Rows from block 9 of the denoiser of a small text-conditioned image diffusion model, named by matrix and row number. Rows with one number belong to one channel. Each number is 500 + 25 x the weight over its row's rms, rounded and kept within 0 to 999. All counts start at 0. Numbers have three digits each.
Before each channel's rows are labels from the 100 images, of 14976 (inputs lightly noised), where the channel reaches its highest value: "strongest on" is what is common among them. Only what is clearly more common there than usual is listed. The data: small charts drawn from random numbers. In brackets: how many of the 100.
# convs0: first 3x3 conv (model.decb.0.1.convs.0.weight, 128x128x3x3, each kernel summed), inputs 64-127
# convs1: second 3x3 conv (model.decb.0.1.convs.1.weight, 128x128x3x3, transposed, each kernel summed), outputs 64-127

strongest on: pie chart (67)
convs0.92:497533480501516508498555494500470491516572495512503505515508558496485485493463474508475510547530483499510468505510495552515563516520495492509498494522501507471461485502510494556497484478493497
convs1.92:515505425479493556482521528522494485510514502490519506529500533475486472504489510482500528471521530500472523513530517486520481486536489486513482481561459470508438508520539509502547471519486510

strongest on: ring chart (55); pie chart (32)
convs0.110:456503498510444509512490509461505478523506498472510495505471509483525528481512527517516505525536464462487512504500497498490496508523515483498497498497500465493485533493520510523508493512506509
convs1.110:486491544502509463479526489491474492493491464525517530511511513517478531517544522521503541484483482479496503516532489551486509512477505495490482536493558486507508480457526515489496471486553474

strongest on: pie chart (64)
convs0.61:487507478512459502489446509499483489520543506487502495522544497519451475481501426488518485469514506496476543505473486517483472497491520484491493473509481516515509513511504528494523513550513488
convs1.61:504518520532490424539534514518526480520508469505491488443485506500517507552495485487532529467483526475483519508486486519458539534480484483512482484499519519485545473424538511491496470504545472

strongest on: heat grid (56)
convs0.1:483438471491491497508453454497480515492477458502464519477500463513483498456549492495488513492453448526479502472510478487518457509535518469492507538485488475486466482473506463493478489465509526
convs1.1:557531493493487527437504520536488506474499532492518499491517489461448480536499441476475481475496510522512478507491486493506508467516491533544481469555475443475495489548538530521500503517434500

strongest on: heat grid (70); items: eight (53); items: seven (33)
convs0.18:486483485499474512495521500472492503516470491450505506469495496506521511473495509512501452459452462512506503435462536528497494523487513465475480491529489495486532494537458472485506513495452481
convs1.18:494475481437507522455486517457520493494463534518473508545479491480485464509508490447513524539484494473491488524536443514480472425494477488513499521437517496492476502477529493501501469509492506

strongest on: pie chart (58); ring chart (38); items: eight (30)
convs0.14:504495509517513497518495495510504505508486519488479498505470510506493526493515480492515512481489496504468574460511491487444514471492517440532520509500513534527513520492462514459505531498511438
convs1.14:467527506502511521443526477492516490504497509489529476482530490503481483493497493473532523478487459479445464537518516476502480465565508504504497466501482455489508504507488493510526452488468466

strongest on: heat grid (81)
convs0.4:530521560538463487503521532517485476497526498519551443563483521516502524525487461480534503518512485488525513436487514517499473466514533512546507494510447532514522552501491521466493501503501513
convs1.4:514498496471508503494484481487533496474515508492456509471455459473422511505507522501471491517531466463512496518488459507464510491499569514526531498460520494509519475538545461527514487489414506

strongest on: radar chart (39)
convs0.119:470457451484539487521474519504507494519489494523488508486553496488496470454522513502460501492529526514484497511486482530499513496533513540493476499530483500471541493528490510500514499502521508
convs1.119:504510512531535498495525499516511500505465475521536483526497522502537502504522524521526458504454468524506483464562501515474457506493541542525482507464496497469488504481519479490465505491571538

strongest on: one colour (91); radar chart (78); dark theme (78)
convs0.98:501515520473495511506478509526523500549502500525488501454498461519497536487483524505506500522538519500525496479477485477488494541505491513514499517500496521490523493496511484481505546477454461
convs1.98:516472472431471496452505492475505502493500510472536511488519502494495502514503477506462487507538478495488470543492476486534503481495571481473519541511507508479507469536518511573517466500426520

strongest on: grid lines (70); lollipop chart (32)
convs0.115:492488543512477509515440505431479489514535497476489491521486513486516546507481468478480479473493473532479409493498502518476471474502533536474504503460524471465519550471503499485504459528531481
convs1.115:515499556538547523530518541469493473486486492508454481518474501452461487500528502495509463490482525536528461533503448525524512500518494513535498488491520504510499513493525502509487477513496547

strongest on: one colour (82); histogram (35); radar chart (27)
convs0.37:517513546518503552537481482509507471515478526508518517555476535508491485531476533501536505498511494533514534478512492500461520521515505515512525513511489446506536553533543518526478514496520509
convs1.37:518487487475533522473521479525507506506511490490525495482501504484491453503493484499572532490499511525527532502534481505435471490501490502545459470497481461540490477496506522489526469567534514

strongest on: heat grid (89); items: four (72)
convs0.74:472486481485535482497501505471510454507480465477467518500528478502482470450507487535505478515482490482526487527511498501467518487508497482510473510518536491496488505478532486500497520519513467
convs1.74:499509500519456498532500469487505549518531481488501496517513511488505483523489473492541506532496490547491505476511499460501496522478524503469502535526544525467475491486483472528501481522454575

strongest on: dark theme (69); horizontal bar chart (34)
convs0.10:510522500511485451505540503532490518506457481497561533503460494537512483494473494490532506516540542493528527481534554501517478525501514545547529527494520526529515482494531488508531494497540501
convs1.10:512497510446495481472447482492453486485522468461495543476485495521515492460491507507479508503502498498485513506484470494494514463488540472457528531452525460506500452527498509527523467501440484

strongest on: heat grid (87); items: three (30)
convs0.56:501512516509459486486513539513506509495516508422540496464502488502500472508469489482476485503513505508543508455506525524464518463496553525497525533490529489457543497504481510488511507478474502
convs1.56:524501498495472486491512512496469469492550515486468493524490502453459467482466529497516469490528518537492499538477477484486495542498516472506471423501467483538512500430484519516504519486553516

strongest on: legend (73); dark theme (67); horizontal bar chart (33)
convs0.120:511476512496455507435516466505477523488501500469489495478484519491485457469478473475479482477480493473495511479477470461501518466499501509481508521474513478427498517461458503486475514478498518
convs1.120:477526491489504467488523545492497510486525468504543466478481508504488471479486503520479493481504496455530481496522527557526480479489527521478513441553482478503478505488508511547516490478520491

strongest on: lollipop chart (33); items: eight (31); items: five (31)
convs0.126:505544539505466498498466474557534535539510500518466473551480507514523476476479483508494489477507465487513502450495479541500515454482528518553497461460505511514531543508515539457475532499514479
convs1.126:494503472497498463539461494467529498464515509468471522492533502456467445490510488495466514529520466513468522555505460505496532486515491510539532450492533490498562478496467505529546513499509480

strongest on: legend (100); horizontal bar chart (27)
convs0.53:453473499506482476508511507505472456487512472507520502486445501504474504456464499542483516539509537489481518522385508507496492504498483495505477455509558459481501493511472519492495479496532519
convs1.53:542506502485529478481472492509496524506484523478498477502531500495501460564513512481497508491491502524529535445524476506502519525508488528495517539509506551457489507527518479522494481500422533

strongest on: bar chart (40); items: eight (39)
convs0.59:540492548531509489493507507504516522534514510491511490511508532509536490544550541515486482485499515465472522464515487496541516502514540449529530488499511541530534528510465495439491517510513466
convs1.59:540530509501515554469516535491489523482485475455501486517523479495473472513520443517475494507480515527504529506493486511495529491500477493520453472506483459513499469487541513518513498509540544

strongest on: dark theme (74)
convs0.90:475507486504499510449530462484487506485523481484482514514528497496488458476523437504504458541530559478542539469536468504507475496501508508454452471438549517498495500456531514493489559518488542
convs1.90:487468498509524468521491469470468439484549507513496501489474495511529482469499482485503530517486471511469513466488523465501489484493432507522523517488474510468509523488530507475475516517491458

strongest on: horizontal bar chart (28)
convs0.123:478470454497518501508470477454505497515491510512531468471488504465501497509540478497497476488502501495475436457473480526467490445497463501481450469483517516467464490508522497485496480510440458
convs1.123:512521484475492513582494490479492506502507503492512504472496519496481513429479520470525510511516515510551508546511487529464476511519492471509511517497496448484487498494474459471476481504534491

strongest on: stacked bars (52); items: eight (44); trend: flat (32); bar chart (27)
convs0.12:534486480549485496482479488504527489563509507469450533524460510528495493448471527505474485462518546520448522492500503497492486509509519535504510514503531431458497465512535520426497485551490490
convs1.12:523491503454500471477499463470525460524479525516507498488475564485483490504475465467492488485509454527471511510473510549527480498506490483508443494506507553549508499517507501528489529524551530

strongest on: grid lines (64); lollipop chart (48)
convs0.112:511532527505550527482513501510479505548484517486530472503451493493507544503498529472516513563519456467531500462547556508497465515509511518523501513461518486495501515512489462485548503502485507
convs1.112:494477479471501504559511480510456472498501452487477538513503500485489473479504445478496484471500503466503535559487478510566503493493481499496489462527501506455508529470552524543485492497506530

strongest on: pie chart (46)
convs0.58:499512499525495568510479524514478455507477514471491507522456516526445517516500506469487487463484528514514503479490499529468531521481501537472489509505508532517509515510516483484482456482520481
convs1.58:490506510500513479541526503524515503498513475543476521488518493479522491501468501503520493429475475496510491470502498496557499497522522489539524503507515514525498505500487517508513482468503500

strongest on: dark theme (99); one colour (98); radar chart (82)
convs0.60:524529493525489490447487513498518506517525501505517504502506512472508508453512493414511495454447525521474491506503427532500519460486512496446487526537507502509501487448498530465520532513503514
convs1.60:457484554483518514461494493524486434511492498480523479478481498485509505527514528492516496509471458528549514479475481529483532477519465519541499517504452474448487507523534492546506473507522493

strongest on: horizontal bar chart (35)
convs0.127:537516493493537495515456479484505502444489513498514479509483537508524528472477477426547507540485501488485432487472501528478498488496560501528499447505491507514522513450494507533502516498506528
convs1.127:498496515469475491525490501509499475457518442453534505479515468487476507489531533485506501503512467535485498498465461496557492508511548481472556533478517560485525443514530489508485485511454536

strongest on: legend (100)
convs0.104:509441500464501510475501469510447530481449461512509458507468504493516525479485483498510483457507457472477467497496501484538490510490464489485456492470469527526522481498504462502474460487486495
convs1.104:521492525496471493520510489534468482505511486503472477517498511508492520451486527519520505469485485511489536480512458468504512531505514522479520462498478491513469484518521466520467543481520515

strongest on: pie chart (59); items: eight (34)
convs0.50:545462468491511552463456519513427490494430528524529518499496519497521456503495516502527505512490507526482514511474509498534465516499505462494498505473461501465513480479469497487498450507516479
convs1.50:498498474474452450460513493496536483498485492512523496510528442442517511522446500472498506476462483488504488497513496524510532529454462452490485511446500530489551468469486528490488501469523521

strongest on: bar chart (59); pie chart (30); items: seven (30)
convs0.114:484518461486517430490510517483485490509484460488504467452510487511487470462513524500497487502523489484526527530487497423534512507496492480503501495524493443506460467485492520484524486539503455
convs1.114:492499545494528450437514505530506496485481477506482506524520443490483489504509488506533497493512451520530470519514471480503519478465473515506520458505528547498509505514498473493448478544513492

strongest on: stacked bars (60)
convs0.77:508530491510496551475479482510483484486467528487504499509528482451476472489496542498493505471511490504504488551499496522451478472520482476505517455450516478487488483498483488444465498517511517
convs1.77:482482524505483454526497505538503471455535506506558519473452518506536504542496506483467500482478521565554465486502533501448522519507498507495518532539549477473480511520468479526500464476459479

strongest on: heat grid (85)
convs0.111:497509522486464504509474465508485472498487498467526508487491519499475511505491530480474481437490470513436484485415511505506510475465534489453528491518465490533506473485463483506486484489467469
convs1.111:529473562533460473545508531452473480504523457499531543531493522508473529467489512475516465537486534498488459543490495485503500532518499542481487445483548505473491490496488504499519532487542529

strongest on: stacked bars (83); items: seven (37); items: eight (31)
convs0.16:505501461532542447498495464530531497568499486490486512518500535494487493521507457527550507469503500451527490485502488525493543505465529475534501506511509465499506520555523506497485508506513490
convs1.16:500548473522530534572519507468526513513500455482468496497506526457459505489487492494514506464520497489512507451428503547480469519509521515532476476540496514545523509492506571450493535481532541

strongest on: legend (100)
convs0.28:501491506546470470480511521483524505525497516490491513483510554509517482465530545483502498492504504522508514500507514532522502489499519530540500514487512506506555521502539510536520511506502507
convs1.28:473539473488469499532497524489474473486510528497500505495487524471456493494496527501489517512489486489495519522488547485500468461515461491483525528489448561496485495547508507462495479500532476

strongest on: lollipop chart (42)
convs0.102:475481455526451496491515492475502483532505510471506519477493461508506469440480443472493497531478481466492425462493497512480510496479494523514476463491502462478540485505441491489501479496517459
convs1.102:471467503487480477459511495503464514475527433448500497495457482507516471513528511509512492503508461453502504466464461505510495467531519537498544521522496474480432460499534508530494460493453486

strongest on: ring chart (65); pie chart (35)
convs0.27:514494499497472531466485486502466515508460476510508471485452484476479476492516544453472469460515476507495475478486455491523480474519466498478484501503490516508497502456483466471469529492506503
convs1.27:513513478477478476457513485511525469521442536497502455534496530527517512523514498492518510518469497460555532486531473485512540460490506473546480474485471504499477458512519488527477518530473538

strongest on: radar chart (47); pie chart (39)
convs0.52:489480492452480505463489473471466500485467494468466458470472493458514466493492500436463514477478502465481504460511453476511476441487480526461494502485499489505524499481510498495484472469468508
convs1.52:546527529508463489508502515499455490506506535457487478520467521530477478503462509474463482462483520505480529501467498522536491485488506504495503532493462522496514495534495528559520534475467478

strongest on: pie chart (81)
convs0.40:528525506506527508485471444499486462515463524493518510517498487528526485458480466526514511493515507534462481529489481501526516492549525495501521479480507519516478487503550482514495520470499495
convs1.40:508500504480510533510512482497506517483513465505514477492511482450476497517487462502495514515524497484459540524521509530511494554472455474514488468493469456497519458488496535528538502496530511

strongest on: pie chart (77)
convs0.0:486497472488503469479506475496470470486438532500499550501478505498545471513519538490489506489512502524489530494500499548505512509492493491514479491506466488489536471493517513492490515483517515
convs1.0:470492514480478477524500499479534531481517502512519485487518497459507537491460482446510509529481491487510502509506516491529494510499496445475482486493516527491470504520470481539498498471471527

strongest on: heat grid (57)
convs0.13:481505500505496507485521497513472461487471452497546475510508483475450487519425475462489514501477512515513444531483500482532484482489478532528506494479473491507500520515492528505509522531505488
convs1.13:489530540467511535461522524503536503504482450542549474502531483520539531541479510498520524505502462514524477523488505499545480510470471498480472513457492462482493521501493507481531492487485537

strongest on: heat grid (42)
convs0.33:498484445506502538498501530497481514510515446478504495503485534474518505527534522543510507495482483527519502485532447515511539531536464508520497491500503512512512513475525477526509500514528518
convs1.33:466492521498469536496503497511471504500506467530488481506468499523514525506533531497486529503510532463510502518495531497574487499485462538492516489500473541490495505531520518489506502531524517

strongest on: grid lines (64); radar chart (29)
convs0.41:523501463512507497473469463538483503514525499522509493533514528489485480480509507514484518482470501475501504448493536487496493455504496521476519490531500486541556527485512489501530541535503482
convs1.41:545551525505532477530497486503529544500481477501512526498480496491480511488493468528441555497494515498570481489517491527489496570467461507516509510489481522445485530478546495478484495487547513

strongest on: bar chart (61); items: eight (59)
convs0.87:524551548525526432486470481485490505472521478493478521472518500510490509513516496538472512488509554475499495494496479504533491518503500497519509505500500538490499471492476490488452513504500430
convs1.87:514489497472459538511469493486472545489504508450487511513512503474525473521517471508512534530491519522497540484524526497442527453450498487479464475506533423471495463489511533517507507490506521

strongest on: one colour (91); radar chart (89)
convs0.70:538505478518470514475479511544482477487493483532508509502514499491443528507498439498465468504470494498466451520506490500482486527462489502519462521510520520468484513514523495514483537516505502
convs1.70:448496498491535489525506493514533496528511494507495492550511459476562526492454517455537511507531471507523491506470468511537483492494471516526518479434520517492455543505497454518530472501471486

strongest on: horizontal bar chart (66)
convs0.101:416486478497506506525465505514515477496491469511500504471506469482474522513511520517511499532528533488511463493457480497487496522511514497500482478525523527462467482512517475517507456535503468
convs1.101:511467535502482521443483511479472501484471491515492488480486499555502466484512469503504473492490489460499513517475527502488479520518516521515517498487475544517551495509515547420489503478435505

strongest on: pie chart (73)
convs0.69:456539518487500537498493509517432471500475523481485518503532500514485450536540481526447513494544534486460469496494463459491498521492492426473429472506481497487479527494481509506495488506461486
convs1.69:482472510510521491485490462494544527520498448493474457480550487509468534485461510483530482534505471474469492529497482472563512514513497495518539514502486505496522480500495518489512522506536511

strongest on: horizontal bar chart (56); radar chart (27)
convs0.118:451512510521487507515471489502480496499464521501495533490466426508489487467454472506533512482528534462500501500515517524469493510482503525519526500450498462493477465540480477555513473495541488
convs1.118:498491507473507506497514483501519469520502513492457498531517507460515502502479486501501505527496464499499479535545463506468507492496494493521501498502495447467466518448477507536473467521459503

strongest on: one colour (82); dark theme (67); radar chart (66)
convs0.66:544552539501518515535528510507514475506524518512512531527504497543528501511486460465513511547510521551495531519538513505465442514501530517531527501507503493487540536555513531534522506471504539
convs1.66:499477488465516454576512478504487478482525514518516532492534522433473500536511514478501480502525499514546464525500483501505520556481457490501473509501507486504507514441488470519505520501475492

strongest on: items: eight (69); bar chart (54); lollipop chart (39)
convs0.38:537534526512459551504472525473506467499528514475482482506537529484481487508531466481495490463495496488510518433471520525510512535436508505481509498455514545448523489468465520505498489479492463
convs1.38:499472468514481508538519509551488504550519520496487463516541459485539496505490526507479494508544539494504473528542477483452472518511527476489503477511496423453479468536523505538481474496466468

strongest on: legend (95)
convs0.121:509490510461472518502483463524517476517496500480504536506463494526492495445463511473508438491471505479497531454471476523509478465515472535461500474502495438514521520492477489512536480472477488
convs1.121:492513556506495475531531512485461467492500476490500520491517526466465486470506488499461529472451460519509484518499491476538475495550475519479476502479493543476488462522525527452483487477556544

strongest on: horizontal bar chart (60); items: eight (39); items: seven (30)
convs0.2:456520473465512485521475461479506475506516487471491503480497521527477431456513483531523451477478529465522507466514533472480502454492502486468492491497517498500460516482476497521543500481465490
convs1.2:503511533504487546482488541519501477473476503509535478494482499534524497491522530505497527459567506505476457549485500476500522536559514518515519547489517523538494513473527539479483510514552496

strongest on: bar chart (37); ring chart (34); items: four (33)
convs0.57:522481490525514496480508513496530480511504500459461469488525525494467469517555486501539485497551502450519488490519499523503493469504533499493536497446491495481463502483466531531496474520513489
convs1.57:531554496497477505505515553520529534522480510481479496496498495515478483535527475497451515511465526516509522476514500535424494517458446467507479497508455496499513541465513538503551487509488500

strongest on: dark theme (89)
convs0.89:512480495502493506481473480493483508516484507509477561484476514482515520471516504516525468481480560564498551530508491494506515447514507510495502489517503498508461485501473491444494465496506530
convs1.89:476525519486482444479506517513522498485517497487526525471483538472519497511455512499526526486457492523494508452456480515525484512496483522510514572544559529537529512528457473531486469515484496

strongest on: bar chart (58); items: seven (45); items: eight (42); lollipop chart (38)
convs0.103:525499519488494455480473483513490515486546500522470511464486464484472515505520515498467474498522508505521483443489515483460469503494498493503472507482515505487478485498508495467470549457484491
convs1.103:468514495484475522506512493523451518458491546489528518512536543463494469501475478503519479495510486518503488527515544467498464475534532522546514484521504431516470504549444489506487461513473479

strongest on: legend (85)
convs0.64:519507547492548503514558493516527513475480529509515503472519518526551512523508518508524500543499469440494531506508512488471502511469488533492503489511520566531490505484526452444540447452462534
convs1.64:494496451492509509478509508542495523477497500506500525537467512476472500479512482488471534491491504513529449540500479547521490524541535477528478499505473532517493514490534523536488496455470481

strongest on: grid lines (67); lollipop chart (60); items: eight (37)
convs0.105:478501518524454517501504497456547451490499510463445478491500533473514487480473475500443470480461469489516469456512477538501523465491507536458538494484482484480514518532513508510480509508511491
convs1.105:502490546508524433527533476487502485471523508483471484486499497450507460486517503504504511501505490534489486513534457497432484488562530494509559489480567485470471521485528485515484530509538490

strongest on: falling (38); dip in the middle (37); stacked bars (35)
convs0.106:547498508520516508522531507494538468513508504492535527479519474532495532514483482483529542549499506501495528515518525517431507520512547538515526520503492454495500506542530540503512495523502472
convs1.106:558538492480510489590502539512499510479525475523466540498473467422478501512513477527475464495525533512547491539523460539513488519487486517477503478487495525495507503486507490515521503503495497